From a checkpoint of a small image captioner.
Model: 12.1M parameters, 40-pixel images, encoder arch convmixer, encoder activation relu, encoder patch size 4, encoder depths [12], encoder widths [128], decoder width 256, decoder layers 12, decoder norm layernorm, decoder activation squared_relu.
Training: adamw at rate 0.00092, 8500 steps, batches of 128.
Data: trained on simulated telescope pictures of galaxies, 97500 training examples, 11.2 epochs.
Rows from block 5 of the image encoder of a small image captioner, named by matrix and row number. Each number is 128 + 24 x the weight over its row's rms, rounded and kept within 0 to 255. All counts start at 0. Numbers have three digits each.
After each channel's rows are labels from the 100 images, of 14976, where the channel reaches its highest value: "strongest on" is what is common among them. Only what is clearly more common there than usual is listed. The data: simulated telescope pictures of galaxies.
# pw: pointwise conv (encoder.blocks.5.pw.weight, 128x128x1x1), inputs 0-127

pw.29:146149098127142058140126114114132127117135145124149100114122122132127148065154102154119123092163099099097103106146164157103112155131084103139126095128123120140127113137094163143127135129094149153136125112122164099120087122125106137116119150139136113121134152124064116139127130138142101105107161144122147086114116110127178089107067137108102138129127106128097197157090134130149080124108
strongest on: bright star with spikes

pw.75:120115126113127136107141132093119150146125137153099136156115131143135128157110129161145087131140152147169181130147151136153062122143119153161096132126149139129139137136144120141153129133135091172146172116123110116115075103114159182099133119118176147123161124139143132093161082139132109197126134137122126091151138157149145118073123119134113158161138137133100155112124130174160107072134
strongest on: round elliptical; irregular

pw.110:083122143117168149146141147076094128129172112124123140124114125176176130136116174123121133122120104138098112108138173123160115158105127098116129164155115124136176141121125115150153058101129073136120121181112077113107117128124116105081126093142110134134125127132176156151144140159103111156156107135113096123116139148108118152148164125141125139129124154147179130150110092154144138119155
strongest on: two-armed spiral; irregular; winding: anticlockwise outward

pw.0:136142135126130096097086148150132112130115135126152127086160142120112123128136129155135102149093147135146121107077114171111122112114130139170099113113081172102202173136176118167111130126155137139152087106096137110116116135149136143128176141124144129121135117084130102178116116132135146134130127145150150129148143144108142144110128083150139080120139151125130114140179072126135093083093
strongest on: irregular; round elliptical

pw.41:156137121128118121125120100135098122131074128148137069154114146144151138113114125085163150118125136117142151117161070128139135162132141138122120149124113116122149122152158094090138160167143128151152132144151120159115152160092121122142122123162162125114140109139101095155128173101137132055064157137134140111126196111135171103102145128073144137127104105118106117091126115149138153146137
strongest on: many-armed spiral; winding: clockwise outward; winding: anticlockwise outward

pw.61:093140127133110141100174132099112138128105143162146113142174170118120127121125184136159115172160097106109105123145131105146139146104134127118101137114139101113123142121110124095149135150184172107138134099116146159133130134099137101120144118138093084172129144121127135115107165095136154134117088133143123132133108130135125102120073163101168134095153107098184130112084110095156183105156
strongest on: barred spiral; winding: anticlockwise outward; tilted; winding: clockwise outward

pw.96:125119125139104153081134147117128132135124112113169156131127144119106184118101098106147184127142141138142090131113093121154129116125169102168164144104108144124116117125124137114130118114103115120113132125164121170172148142151084087108090170146078143128087164116119127148167105115122117138170175075096131142127179116117101104126130080145136127127085147153146130103165099123120129124138
strongest on: edge-on disc; flattened elliptical

pw.105:130120110133159135067118105107137124105153118126147116108095109096166127136145129125141137118168145111191117095095115112112084117125147146073078080119109189134162139119142131159137115145133125156102164131142129103124125139131121120114180097130143143105134161133147117115154113111095128080129193122098144145161128159134157137122129106104126139131112119109133094114139146182118161150164
strongest on: many-armed spiral; small; star cluster; winding: clockwise outward

pw.97:120137130144143131092075122137145128112103127109113147124098152103093167095152136157141145147133110095160124144157131120128097109131155116148163073087137114138108165114117176133097139154105143116126159086157119139101111130079094107133143176157081137128086138108121133115137137117139083113141148122149164132107144143137102137139117160171106101131136095129132130188143115091079164139140
strongest on: bright star with spikes

pw.44:137137144175135094128128154089131146177134117106120102127113131100132130127115111139129084115110109147107143139121106115156130109150153127113111232132135092109114109097118126152143152180144149125084118099113106115147097125144153171122093105136148138166128131159136140147137167077123149166120137113109096131113128120129112108192133114156135143086083134106128146126123085144110098122136
strongest on: edge-on disc; flattened elliptical

pw.78:146171126126121155134148085098159107120059174103158132140122125110141150147141109170111106133122116161115133163117108164145128123154177126098067116070152136113141163101110104124135122120151119127153157117087162112131146151124160142140146150147120086132141117066083099179136146105150126116102148118130121154131108128131128160138127133162156127113116126118115111151155145106102166122156
strongest on: edge-on disc

pw.26:153162166145137146189133130155153179098103132090111134160146154111148104127090165145153146159103112126124092138157104133131133114097129122125103113130127140107118117124143117123161120160149116159153124142145113157149188124140143043147131135147146131129091149144153179133103102153130111098122089153132133128125151119054146126149169093124110117126143116149145121100112156107122120129150
strongest on: ring galaxy

pw.106:112138096102139130122117147128127165139121090124109127103138122131142121090095095160141153127139170125113070117081112122112087103107096141133114090135124098115118159125161131152124074111096134148129078140142179126150138161108155144137178145098111163128087115101128127097149097113129118156145116093124163110156157197148109122124144149149096106169151094120143153110141110109116141130147
strongest on: irregular

pw.73:163134164097130135104112109119148138125149102130121133121129065098162107137173091144132127086151104106132172107103128135062117097140141114142177097117125129090118097125143119132113131109133079142109137143111118138123123106088188170130165100131174107141136097149124132101138096152137140125166132149124149131093111102115108121120109184142150142153106157101100106154128147151113134169127
strongest on: bright star with spikes; star cluster

pw.62:166156131126120112104128122115143128113164103133147120095112146107108147087151124128091118127089113175122110140124110151101130132153112134124181109109126109111108114137123121113101056156095124093138104125137083116108165119132137138139123130089138098121126143088167125137111157144112132130136117062103170101098060108145116136129102120153110079126088126115113105177075121126101127132113
strongest on: bright star with spikes; merging pair

pw.86:171140140124131134104128147119144139128137123168146117116087139161126153158149166111148124108173128119163169101113110155124131101156141131174125135153097148094092115163097144147106109128100123135155117152093120109162159097160153139151140117119124149098113111147131146155207084122138117127108131140101115151164127154171118132097142138129139108161117121158167190133072132134146113154137
strongest on: round elliptical

pw.120:118153141132091098122132151132186127135150154119158146135138119141138105108130179154141126123138113148156145107084107136137155135093138137148119099101130103137140104153144109173102105073161102156142150143142141103138131083179101130118081152129141169131105091139097149127109109131123143164107112091125116150146156137101125162106160116111100130148109196162132158119150122123130107129189
strongest on: irregular; round elliptical

pw.39:136112113119152094112136166119123067141135119168146129109093136122126141131178144135140100136121135161137163088137164152131134139120117157122118129166139104128116121151102120174143092119133130116126144126087075131124109140132166123117123129120065112138168137087113137116090138159115118165114147197170153103146159129125116120092082142122108173114116170136125129190136109128114109097143
strongest on: bright star with spikes; star cluster

pw.109:136130134119151142124168147117135110163176122143143121131120111121122139129127134156135132107153109115114134113117177137150121125143082153150059085162135117112141150149135106196128112088148120150166123122155117107126119094152130113102124176146143158122122134107161182132148111155118083193160153103148125154141139157086142180119118125130111141117128111124154172144168098127099146105147
strongest on: irregular; round elliptical

pw.117:101119123119133112153156121101071099143171135150090116124144141146183116139142168158100116142122120094113109125129123169149150136113139091141112155158166135101103155084117134142159088117123153137071131127133097135149171150116081147132144127120107087114129136104181147129168112119123130118087146111122102108124099141158154118137113158112169116147112111113165180116109131127152174107144
strongest on: barred spiral; winding: anticlockwise outward; tilted; small

pw.50:143167116149109166119110145126123125118169160158143168134158147137138116111099130159164116131088110098123118125144123166108163176125155132142117147124118101157132128152087146122119134113142125131106147133130084110129108126118121098130081151109160152129127142145083127122138122194105138128126120151137124084162145177152138171131186108125106135151127153151100167122098132156105079090180
strongest on: round elliptical

pw.74:161116112144163135103141113118140146151152154126141145080145159108125139140102115124123168117128129150117117140149154134136155145154175114158118132135156134125162116095094169159136176184084159124136166132142153158127145175101091139145138099159134160151138139130119113117120154119146093128130112148069144120090152163113180101163162116167149124108083127143110154129109160134154115106109
strongest on: edge-on disc; flattened elliptical

pw.47:169140131077107130132144142121165118130162119093114159150100143120143115108098118146117109076122147144114114101076097111128138116097113152102103146160119072116134136116097137115128105098118124090142163149125074171160123179115139145118118113118123111149153119104140107159147149163141102128123113144105134126106121131165126110144139095167140136139134186138116064061134137139137161129144
strongest on: many-armed spiral

pw.104:136136178106153139108136102124146114124180135133171119117122172136123120125116091100088128093113113178105106123152108104176179125098129147104117102104125127160150136113175139134116163152166164135167107143131125155123129102152152130158130117109103123132131139128119075136127159135115098105085134130109147129138095141136128147134096172101099104123132154125156097121100178128157178084112
strongest on: ring galaxy; tilted

pw.48:175134134183120115144145150104173115157097161170161084149144150139106119137122130124148127107143093148122088149175151162109146149120148147137183168123149135138150127138114136104121176111133114192152162116181131159186115116136116126139121156156103159179157142128106136132104101130116122137108142139119132149102142118105116147150119126173146118099128155129131122132146147107174109131111
strongest on: edge-on disc

pw.79:067099125185092103149123154128110152160125158130093127115109069129138154174110166138153138140112127142127135127116156147134102153161156154121165185145133154131115111101120102158137082191120161117089102132135102096101149101108137153081141109119130103127137143158153144126130124140145128091095108146115143124145159169133111127140136117118072119125119118086146141113104116144149118128129
strongest on: edge-on disc; flattened elliptical

pw.13:117105157089118114083120116128113202089134119130122102146120116151146140150073086142129156109169146135113109127129106126132098107129108123128123111120127110118120158125125123133110146107123104116086131108107100156113155145127140116102148144159118069118093171109075112054140168130160143087116139132103136134115160147144136105139099129128107127170100117112118132069117121096134149171142
strongest on: barred spiral; tilted; winding: clockwise outward; merging pair

pw.123:121116116103114149109123091093098088142117124130120125111090088142114121095133168111094148096126102113136131151096129171144149179119106149137105129085120139100157106152104124138118145146112129100104093200126132123129161096124140116119177130128157148142145123149136137132129111129084125078162102176096113128108125130145172113141145118131174128107138082159105079126146108129132084105107
strongest on: many-armed spiral; tilted; winding: anticlockwise outward; winding: clockwise outward

pw.55:101150119098132124160134141139171167136167105122110132107147113167112106128126082155127146116149150114145117102140139102098145107114095161099150139146127110150140154109132129163087111107112100096127159147134141168087111116125197112100145139121121091108120131160130132134137146146115077160147143153130101150093154117110128090175138059113138097177107087127146141135129156156127139128096
strongest on: ring galaxy

pw.8:154109086122127123131122109132122133125108148134159100131106096182122127123128120101174124103148123116134106125103119105106133106137106166161086047130128123130102135088158134140117167123124119132131097123128152163128115105135150129148150135110154177089147134159124126157121121169112142104144215118149160127137153138136104131124124093095138138117098106110111175071095145163103115110140
strongest on: many-armed spiral; small; winding: anticlockwise outward; winding: clockwise outward

pw.11:118141155131086112087148126130121161137143120129157090123098129141200145142143136137117121151174111126147106140104120100128145179135143137149059171115113107114125171128182138151096107164124131112112138116137119111106110148119147118068107127161124125163142154137130121139132170110144153090149129117117105136175117130159130142093117156088161104129115111075138109095144139162139142150147
strongest on: barred spiral; tilted; small; winding: clockwise outward

pw.71:177154176118140131178090116132142154094155112155142108107166121153123127100108153102117144110112098148139109097172104120129173147152156108090139148117119062158115097138149119124118106116164141121161056134123123158109099148131115115134155123103144103139139146137109123127139180139147120099100120128119148101098156103190105127145125123126119119158104131149121166117114169135129106137101
strongest on: ring galaxy; lensed arc

pw.33:146128147146105104154135175114159111147068108162140119149132155113100132122121123111127102137122156126131105084114105104156128099126111125102120147132118111097121151162172130153159091154171117152173118126148119080154150097101186173138123105131104144111124127130152096102106137104111073204152185118139136152116123110108116106114125145121136128134122138114107098104130108143119169146123
strongest on: edge-on disc; irregular

pw.68:137136130166106130104147157086101088130137095143141122108107138119127128116152107120154131123109137129116118141162124120138128125156108130136103151146135130147144122165114112164141162119121116150145118134164093128118081099150061081153072124153144148132103075128165149147146112112106098139104167131172126090130107152100143182136161142125161162120126151164145172152164154149141090155104
strongest on: many-armed spiral; winding: anticlockwise outward; winding: clockwise outward; tilted

pw.112:127123120107172148167166127158125126108110123117122096106123137154144133111139147119116138143136152090105093105127139075138182155136142073124108113095146130136128186158158120122149141105138138140149137130123106129119157136107154153128150122186116097136103155141083134121096157139141158106135137123111159155149127153121140158120160199110090092127115156124144150079122167154126183129132
strongest on: ring galaxy

pw.85:095129100174104078109127130105138129175083154137129143151108169114109122139139145109136114109095110107076151100135125129133117096141202107132126164130096134124145095137115155157118167140098113153131131102159130059116154134128096073136089146112146101096156136128119130119134142086143127149142132148170116147145143151111164124118114125093131148110093154094138134104111152153098121132127
strongest on: many-armed spiral; tilted; winding: clockwise outward; edge-on disc

pw.1:138164126143141145107086122159118168137115150089177155118135094094138153131156128099189160112100149134133115154111125126111166115130109102123154093134116102114107142120097184113132188175094173114117145120135111127141134133131131153129105174109158161107144153152117114109159130167117096097132130160112138144108131148167124122158166106152133111147093108150114181115120152118112120143100
strongest on: round elliptical

pw.23:156122120122137108137157104108177098143114107108096097142097114163182105113081118150144111112154134145104127095156105149117105144102106134133135109137146130147118114117132137101124112111162157160124114139142139172099105156119119091130143120147129092113112133146083116117125144126177073111120175124144169083148099137148141138100148130088134124142101180135099152059141162162115156139127
strongest on: many-armed spiral; small; star cluster; winding: clockwise outward

pw.37:089088130166142128147106159121112130121131115126123132084175113116131101120132109155111179109125113160141100113131130107176110140100150131129146172148135138141098138092149143112123092150175161128106119166151115113135089102082115123131122092109108113125126113116122158101130148086126103155131123141133118090103135140153115083151171156113097176100114139125106145115172110168123098085077
strongest on: edge-on disc; flattened elliptical

pw.87:122155117166147086122132141099172149150133167141101134130109140082142130157117130136136103132123083124149091108120149122106100120122151127122110176091156176124111135090123134157124142123128136140089113107130113162107127155140130090079094120110142152098161138142081137126131111104082124121162063142155168134159092108110087125140068136107119126139103176117141102136107111124123155119116
strongest on: edge-on disc

pw.89:124135133074159140155119094185164149121160140129142130137111119116139140111122119106147083105132133100117099136164137114089172144122114100129115115116134099130157160109151098110118166140127102098115114123131140145106139107120145133142097076132143078126170085161105107108140114112139127088078143158136102106140084070147130092130082155130135132114124105103156160141109172146110159131149
strongest on: ring galaxy; small; tilted

pw.34:113136085124147103109111118130165123142160148131147123136105120134144129132139102118168139142121085116108125131146109135124105123147130113117090176112170111110170115114123123146102138184130108133124147070114110121103118130128100118141160076081135107124133083123186092145115186114127138111136104141095124157091105131127124100152111102099137144113099129093129104149169077120162090073127
strongest on: edge-on disc

pw.88:095130144103093171112124141105108100172108101130145163128141078184143087135145088160135097137105102126125121097152132127128089158115089174154116138112166091100128157127181154110139104134144122119108111132122114101080138145133131155158176108124131132088122157113149142157087149113125126160157104097125122136163112131080130144093123098121163151153131130150147130154132110094133128120125
strongest on: irregular

pw.125:101190118111152137097144170112115111177134149143165138167127109152180155133120163101140140121107127112116122151120122148127143118134089158134112151140095120113099125167141104170086124157108122122123177124102125091160149115156134090149109159105170145106149139163133111149137163097140148119127183154151106090144128141097128163121158125126131167118119153118178166121133137109120096139125
strongest on: many-armed spiral; winding: anticlockwise outward; winding: clockwise outward; round elliptical